A small self-supervised audio encoder (BEST-RQ), trained from scratch.
Training: soap at rate 0.0034, 9400 steps, batches of 256.
Data: 39062 training examples, 61.6 epochs.
Rows from block 3 of a small self-supervised audio encoder (BEST-RQ), named by matrix and row number. Each number is 128 + 24 x the weight over its row's rms, rounded and kept within 0 to 255. All counts start at 0. Numbers have three digits each. After the name is the row's rms in percent of the matrix's.
After each channel's rows are labels from the 100 clips, of 14848, where the channel reaches its highest value: "strongest on" is what is common among them; "loudest" is the band of the loudest frequency at the time of the peak. Only what is clearly more common there than usual is listed. The data: telephone keypad tones over noise or synthetic speech. In brackets: how many of the 100, against the usual share in percent.
# c30: last pointwise conv (model.blocks.3.c3.0.weight, 384x384x1), inputs 231-307

c30.145 106:146129109138106090130102115102114094163150150152142121107103154125109133128146149106104154130122138117165126134149140121155109112117143138135106128081106116130110109125095106115130150106145123108125121103100122136137113097108098129
strongest on: number of keys: 1 (31 vs 11)
loudest: 500 to 1000 Hz (52 vs 22.4)

c30.317 094:120167129119133140144139087114175061129078152134096134109139107133098117157093112124090150153110100101128133165146129125140131141144125162141115123140149098097123122144112136114113125121116142167141113144144157137119139095133156110
strongest on: number of keys: 1 (73 vs 11); mains hum (53 vs 17.4)
loudest: 1000 to 2000 Hz (76 vs 24.1)

c30.271 107:155100159113125095115144143137127140100148144155182120085120104134162156141112140095117108118137114139089100110152142116192132130136145113126096147105109123107120136138092139157080135136090104183136112151132116109152093144099145137
strongest on: mains hum (44 vs 17.4)
loudest: 1000 to 2000 Hz (64 vs 24.1)

c30.20 094:154103153110070104102093136138148130135101096156120120155143137133136154154121123157117114109117135113151111133046113064101088158099140109115104112151117096138121164128122108121154134135136110139150175108142099095148150131085148098
strongest on: key "2" (69 vs 25.9); mains hum (37 vs 17.4); last key: 2 (27 vs 6.1)
loudest: 500 to 1000 Hz (60 vs 22.4)

c30.313 101:104143103105140110097096122134129124155141108139159143191164114127143107100167147152141120168122141101189113131165116111099145122134127124157121111103133108096147122085177121129097180130120084115140090139133168140102102149138123116
strongest on: mains hum (89 vs 17.4); number of keys: 1 (43 vs 11)
loudest: 1000 to 2000 Hz (55 vs 24.1)

c30.257 107:113161125129119083121091143131115104135153107134107111108106109116134102138135078116125122140131178102107137089125159108088152149165092140148140113101125081127121113148088094158110157123105127134129118113138130152135138111130124125
strongest on: number of keys: 1 (27 vs 11)
loudest: 500 to 1000 Hz (75 vs 22.4)

c30.152 094:109110175114073133113134109142158158188111125122120115159116106109136151102089134136100098159128135128121160139145135121141106149140158080140099160119174167106122124154099128161159143137120158105121117122096116094110178132081115122
strongest on: reverberation (86 vs 25.4); quiet level (75 vs 28.4); key "9" (57 vs 27.2); first key: 9 (25 vs 6.4)
loudest: 1000 to 2000 Hz (65 vs 24.1)

c30.296 090:125107106121141081109158131089108135170125126146147131114105123092135120115154103128149136155170134162159137133114116094134096112123138138126111132107125171114104072125119093139131137144135118119106134126104139126112133123146147125
strongest on: clipping (99 vs 7.6); key "A" (58 vs 26.9)
loudest: 1000 to 2000 Hz (50 vs 24.1); 500 to 1000 Hz (45 vs 22.4)

c30.106 093:126121128123147166111124086122201132130140133132113125110127121101124195087104175113114154070107120143159110159120164137107130151090120122151108145087169156125110094139098118112183131139168095157140144171142128136091126127178168099
strongest on: key "2" (56 vs 25.9); reverberation (55 vs 25.4); thin (high-pass) (34 vs 12.5)
loudest: 1000 to 2000 Hz (80 vs 24.1)

c30.7 096:130159171133108151117183104129093174123112180107073137076088132151152104130135107125094111098134122093207130115135113115157121142116116109117082161169152123116120082112138073156128100127138156137127085122131136116113143107161106082
strongest on: key "A" (64 vs 26.9); thin (high-pass) (52 vs 12.5)
loudest: 1000 to 2000 Hz (50 vs 24.1); 500 to 1000 Hz (48 vs 22.4)

c30.247 095:162136126107151168100110142146105108111139120155163120138132131128134128164145093172138141102134134110157116140114160170113122159116113032112113109120086137153124132121112159116090130120142149123067146163146129118185096169099152113
strongest on: quiet level (82 vs 28.4); reverberation (51 vs 25.4); mains hum (45 vs 17.4); number of keys: 1 (28 vs 11)
loudest: 1000 to 2000 Hz (53 vs 24.1)

c30.289 098:125170118098074111151123117097139169144123099129119114138107128137120137156148117130107131151129146133066116134118096121137098129137155145103094073127133131134118162104112117156100073185127148108142125126068117121137139103149134092
strongest on: reverberation (64 vs 25.4); key "3" (55 vs 26.6); mains hum (49 vs 17.4)
loudest: 500 to 1000 Hz (46 vs 22.4)

c30.147 104:150118148115146133101133104118106109154138114127173120125132105098130171095113146106107138119132116126093119125152152107149128112104129123097106146134137148125137102154098168141115089162129167086098118131140119150136147154107146110
strongest on: key "D" (67 vs 26.7); quiet level (64 vs 28.4); speech (63 vs 35.5)
loudest: 1000 to 2000 Hz (52 vs 24.1)

c30.307 104:172102108145124139091121155109158102095091143120125096144110143040119106086120155158144157099164107140166138119088088091168101079116128151124132109142120107135097119087187129111143125130112127127145124127124115136119111149130127095
strongest on: clipping (50 vs 7.6); white noise (46 vs 18); number of keys: 1 (40 vs 11)
loudest: 500 to 1000 Hz (46 vs 22.4)

c30.111 096:098136129135087152131110161170145115117142082120114118143088090133108139173125101085120138110151118127093097161119177143132128102135118133115108135142128126130133143133156102101172081125127124110135123077112117131150132115147118146
strongest on: clipping (81 vs 7.6); white noise (63 vs 18)
loudest: 4000 to 8000 Hz (51 vs 9.3)

c30.76 103:113123141118123146104081108121119138124114151109125152106151107099141138117125148115140122133116129119147113138120084104119120135136116133107120183115145109140126136105118141141099137144163132121143125107114094156113112137119120130
strongest on: number of keys: 1 (39 vs 11)
loudest: 500 to 1000 Hz (57 vs 22.4)

c30.150 097:140128131142093132123106094211123149112113133110142147133106143121089102124132124132095107133142133087117151136142122095109086123088109136128091102163104135130123156119123129069120150166106159108135137134129132114129158123130113137
strongest on: speech (98 vs 35.5); quiet level (65 vs 28.4); white noise (39 vs 18); thin (high-pass) (31 vs 12.5)
loudest: 500 to 1000 Hz (86 vs 22.4)

c30.71 105:092119119139095150153133125116108117133135170120143128111094116122139126100144153108120120129083124139101139160113105147127128131096142097104093099127134139141093126179125120090110108136107156153128128146145119130115117111085115120
strongest on: quiet level (86 vs 28.4); muffled (low-pass) (30 vs 11.9); first key: A (25 vs 6.1)
loudest: 500 to 1000 Hz (71 vs 22.4)

c30.1 108:182105194139155088150101150121122144164131076127102139106137065188084140112093105144088115134146127132094137124118149115128128102137137114140099104115131103113136158130154108147125181148106134135149115160125086094110165123111106113
strongest on: key "2" (87 vs 25.9); first key: 2 (27 vs 6.2)
loudest: 500 to 1000 Hz (50 vs 22.4)

c30.302 090:163132107087147113142083133125153128128129109109119109138143152113125136151139140119154102112142121147109159122121131119148160122116137115144102135132135126132116131132140159139143142098113132107140092141152134133142113137143130096
strongest on: number of keys: 1 (76 vs 11); mains hum (51 vs 17.4)
loudest: 1000 to 2000 Hz (54 vs 24.1); 500 to 1000 Hz (46 vs 22.4)

c30.136 095:141121128120125145141121154125113131134132109100127122177137138099142126102129115160123102126146111106135130124148086155100122141112133141157114158131115120157125113123145080090160085070151153135147139001102129138085103112138144156
strongest on: clipping (34 vs 7.6)
loudest: 1000 to 2000 Hz (70 vs 24.1)

c30.172 100:084133128160106085152122116099175092108149138147117120183139135090125110146163095142098089081081153077119142135143078118125098121116128135179145112133180133112164116119159136086126118141151151147130150122161121119143127113124108100
strongest on: speech (100 vs 35.5)
loudest: 250 to 500 Hz (34 vs 5.6)

c30.370 104:122106125105138140136134104171140123151133121146149151120119105109116140103112109137129154129119123130097098085143135126120153111091143129098115104124137177073113130135100112123183127138094152102065082167131129124122133116143122113
strongest on: key "D" (69 vs 26.7); last key: D (26 vs 6.3)
loudest: 1000 to 2000 Hz (61 vs 24.1)

c30.344 104:167150153073110125153126116245153104191119129162089121119156103104112164147149119136109108137120197126161146118130142121116127115105129135114138121122065106158202164112146116109081112128147144137122124148137144103133119115106139132
strongest on: white noise (92 vs 18); clipping (57 vs 7.6)
loudest: 4000 to 8000 Hz (58 vs 9.3)

c30.88 103:122155166133113183094144117141145130131115174153076102152116122123171122131130168157108107159120123135106138139087131134118193133149125142106176134121120156124100164120160173100106112129152124140113106123099129098102107119137094150
strongest on: mains hum (45 vs 17.4); thin (high-pass) (36 vs 12.5); number of keys: 1 (28 vs 11)
loudest: 1000 to 2000 Hz (77 vs 24.1)

c30.95 082:106118146122123145115107125109092125149107093093142141139131130118133105154123117149133096158154144145100124159121155129153164153150161131104152129135106133085104116126083142112110135126164116139158131132128142101115165124141122122
strongest on: reverberation (79 vs 25.4)
loudest: 500 to 1000 Hz (57 vs 22.4)

c30.92 106:119144138173115173172138138106101089109146067138155134101179097156093140069154100168164184130128099128123137119106156132129148100112145135162111126073159116124141125142149148135168112106101153137132121093136102134114111091148119130
strongest on: white noise (64 vs 18); clipping (41 vs 7.6)
loudest: 4000 to 8000 Hz (61 vs 9.3)

c30.215 085:136114154102140120120150141167103107112150101118096164182132143117129133169135142123136141124134108092132151135140161123133138131206102141110131164149094130087078149110149142111186120159120101116138136143158141116148083151160120126
strongest on: white noise (95 vs 18); clipping (54 vs 7.6)
loudest: 4000 to 8000 Hz (54 vs 9.3)

c30.333 089:141151171121145116116111099157131108155136126127085129095126121093112180124108132129181147129132148114087144156127163123063128144090106138121131112112135109150157107167145156116156212107140098118135165135152137176110178153114175136
strongest on: key "2" (74 vs 25.9); first key: 2 (37 vs 6.2); last key: 2 (27 vs 6.1)
loudest: 1000 to 2000 Hz (60 vs 24.1)

c30.36 093:128113112134111153085179140154087136163126117128160152069110084177164087143123149139113071095102095106131171160078146107165093172139104133099105125097095124139162084120109121138102129157112123114118094141106131092130144124150133137
strongest on: key "D" (90 vs 26.7); quiet level (76 vs 28.4); last key: D (36 vs 6.3)
loudest: 500 to 1000 Hz (55 vs 22.4)

c30.285 088:133136109151111120149084148162116109164111137113114113129124136158135115128123100118135120121127137153103142139168135112034109128105091135121098155118121122135140104139141171096123143140139120168151164189107127076110147119124108081
strongest on: key "2" (60 vs 25.9); rumble (53 vs 17.5)
loudest: 1000 to 2000 Hz (72 vs 24.1)

c30.227 097:171089122131133085136124135103112107110148136124146138162161148106125145090137115116140143144132111134091127141131126109132072121120134117123112107147140119172158090111088141160138107096142117151126130152119137131113126111111155142
strongest on: clipping (56 vs 7.6); white noise (56 vs 18)
loudest: 4000 to 8000 Hz (38 vs 9.3)

c30.252 100:138119129134141118114132094108137128111147112128162127177135125177113121132141111137101122131148149102152098143152127157131124102130123149164161157146162106122152134111118140169124136127146121156121150117173109127109143161167129102
strongest on: mains hum (57 vs 17.4); number of keys: 8 (41 vs 11.2)
loudest: 1000 to 2000 Hz (57 vs 24.1)

c30.234 089:122128102134123116113075128140114109119129118105089128148137130166134102144173171145107149132121127153151162115140122129133093162139112145147125070094125199137153110149125137133165125148127109096127147108105145094149123126131134152
strongest on: white noise (92 vs 18); clipping (59 vs 7.6)
loudest: 4000 to 8000 Hz (72 vs 9.3)

c30.336 087:138150096096161138112151094110088123129146136087101142106140159103136165130095124135167148084129197120143176130118153101125105120125109133167094141119131138117101110124158155139139117116132103122105134127114127156110130105125113102
strongest on: clipping (71 vs 7.6); white noise (61 vs 18)
loudest: 4000 to 8000 Hz (59 vs 9.3)

c30.377 087:132085091116148095099133104134124113128157118102087170114175171155144117117162106166119101095113173160157077156094162131138149145149097144114139142139154120148147160125172132076170127115107134129111111129092091163083130157128092100
strongest on: white noise (88 vs 18); clipping (60 vs 7.6)
loudest: 1000 to 2000 Hz (52 vs 24.1)

c30.282 097:142126111155117119152107128174123111153100101169134135096138144161127143177154131131124110146095118121107136135120152106115130116103124128119158131123124081172144113118128131084152114102126121140139116121129150128105085133104107116
strongest on: clipping (62 vs 7.6); white noise (55 vs 18); pink noise (39 vs 17.5)
loudest: 4000 to 8000 Hz (52 vs 9.3)

c30.341 103:132119143186129052131133113144080076092130173133143111126133106103130114088105135119166133121124170139080137146099133136119155153090116112180128116114122135111155110156111120111136109124131155118143103149117137149155138106143152153
strongest on: quiet level (62 vs 28.4); number of keys: 1 (36 vs 11)
loudest: 500 to 1000 Hz (47 vs 22.4)

c30.154 106:117089153114158148087148074126097117115145156129133117120128180156133124147178066121094080164136146134151133136122136151142096149102131128093165135105130103098168109117134109117132120135115091177099136114141120128092098137144122129
strongest on: reverberation (98 vs 25.4)
loudest: 1000 to 2000 Hz (55 vs 24.1); 500 to 1000 Hz (45 vs 22.4)

c30.242 082:117105155114130126112157129141141141121129147107133152121137105112133161150088162119136131139116116142101124110171065096110128146133086096119124159124132149126135114076157132127086102146163167149125127122165150124140110151120118092
strongest on: quiet level (92 vs 28.4); number of keys: 1 (28 vs 11)
loudest: 1000 to 2000 Hz (51 vs 24.1); 500 to 1000 Hz (45 vs 22.4)

c30.110 108:148100144147119089087151155114126119123130128109126086163126122124135127090115115109137117126129140136121141156122167135134112108157110140138134138124096123138131124139136130102133140120161114136129156158147096130151126101090095123
strongest on: speech (73 vs 35.5); thin (high-pass) (44 vs 12.5); muffled (low-pass) (32 vs 11.9)
loudest: 1000 to 2000 Hz (50 vs 24.1)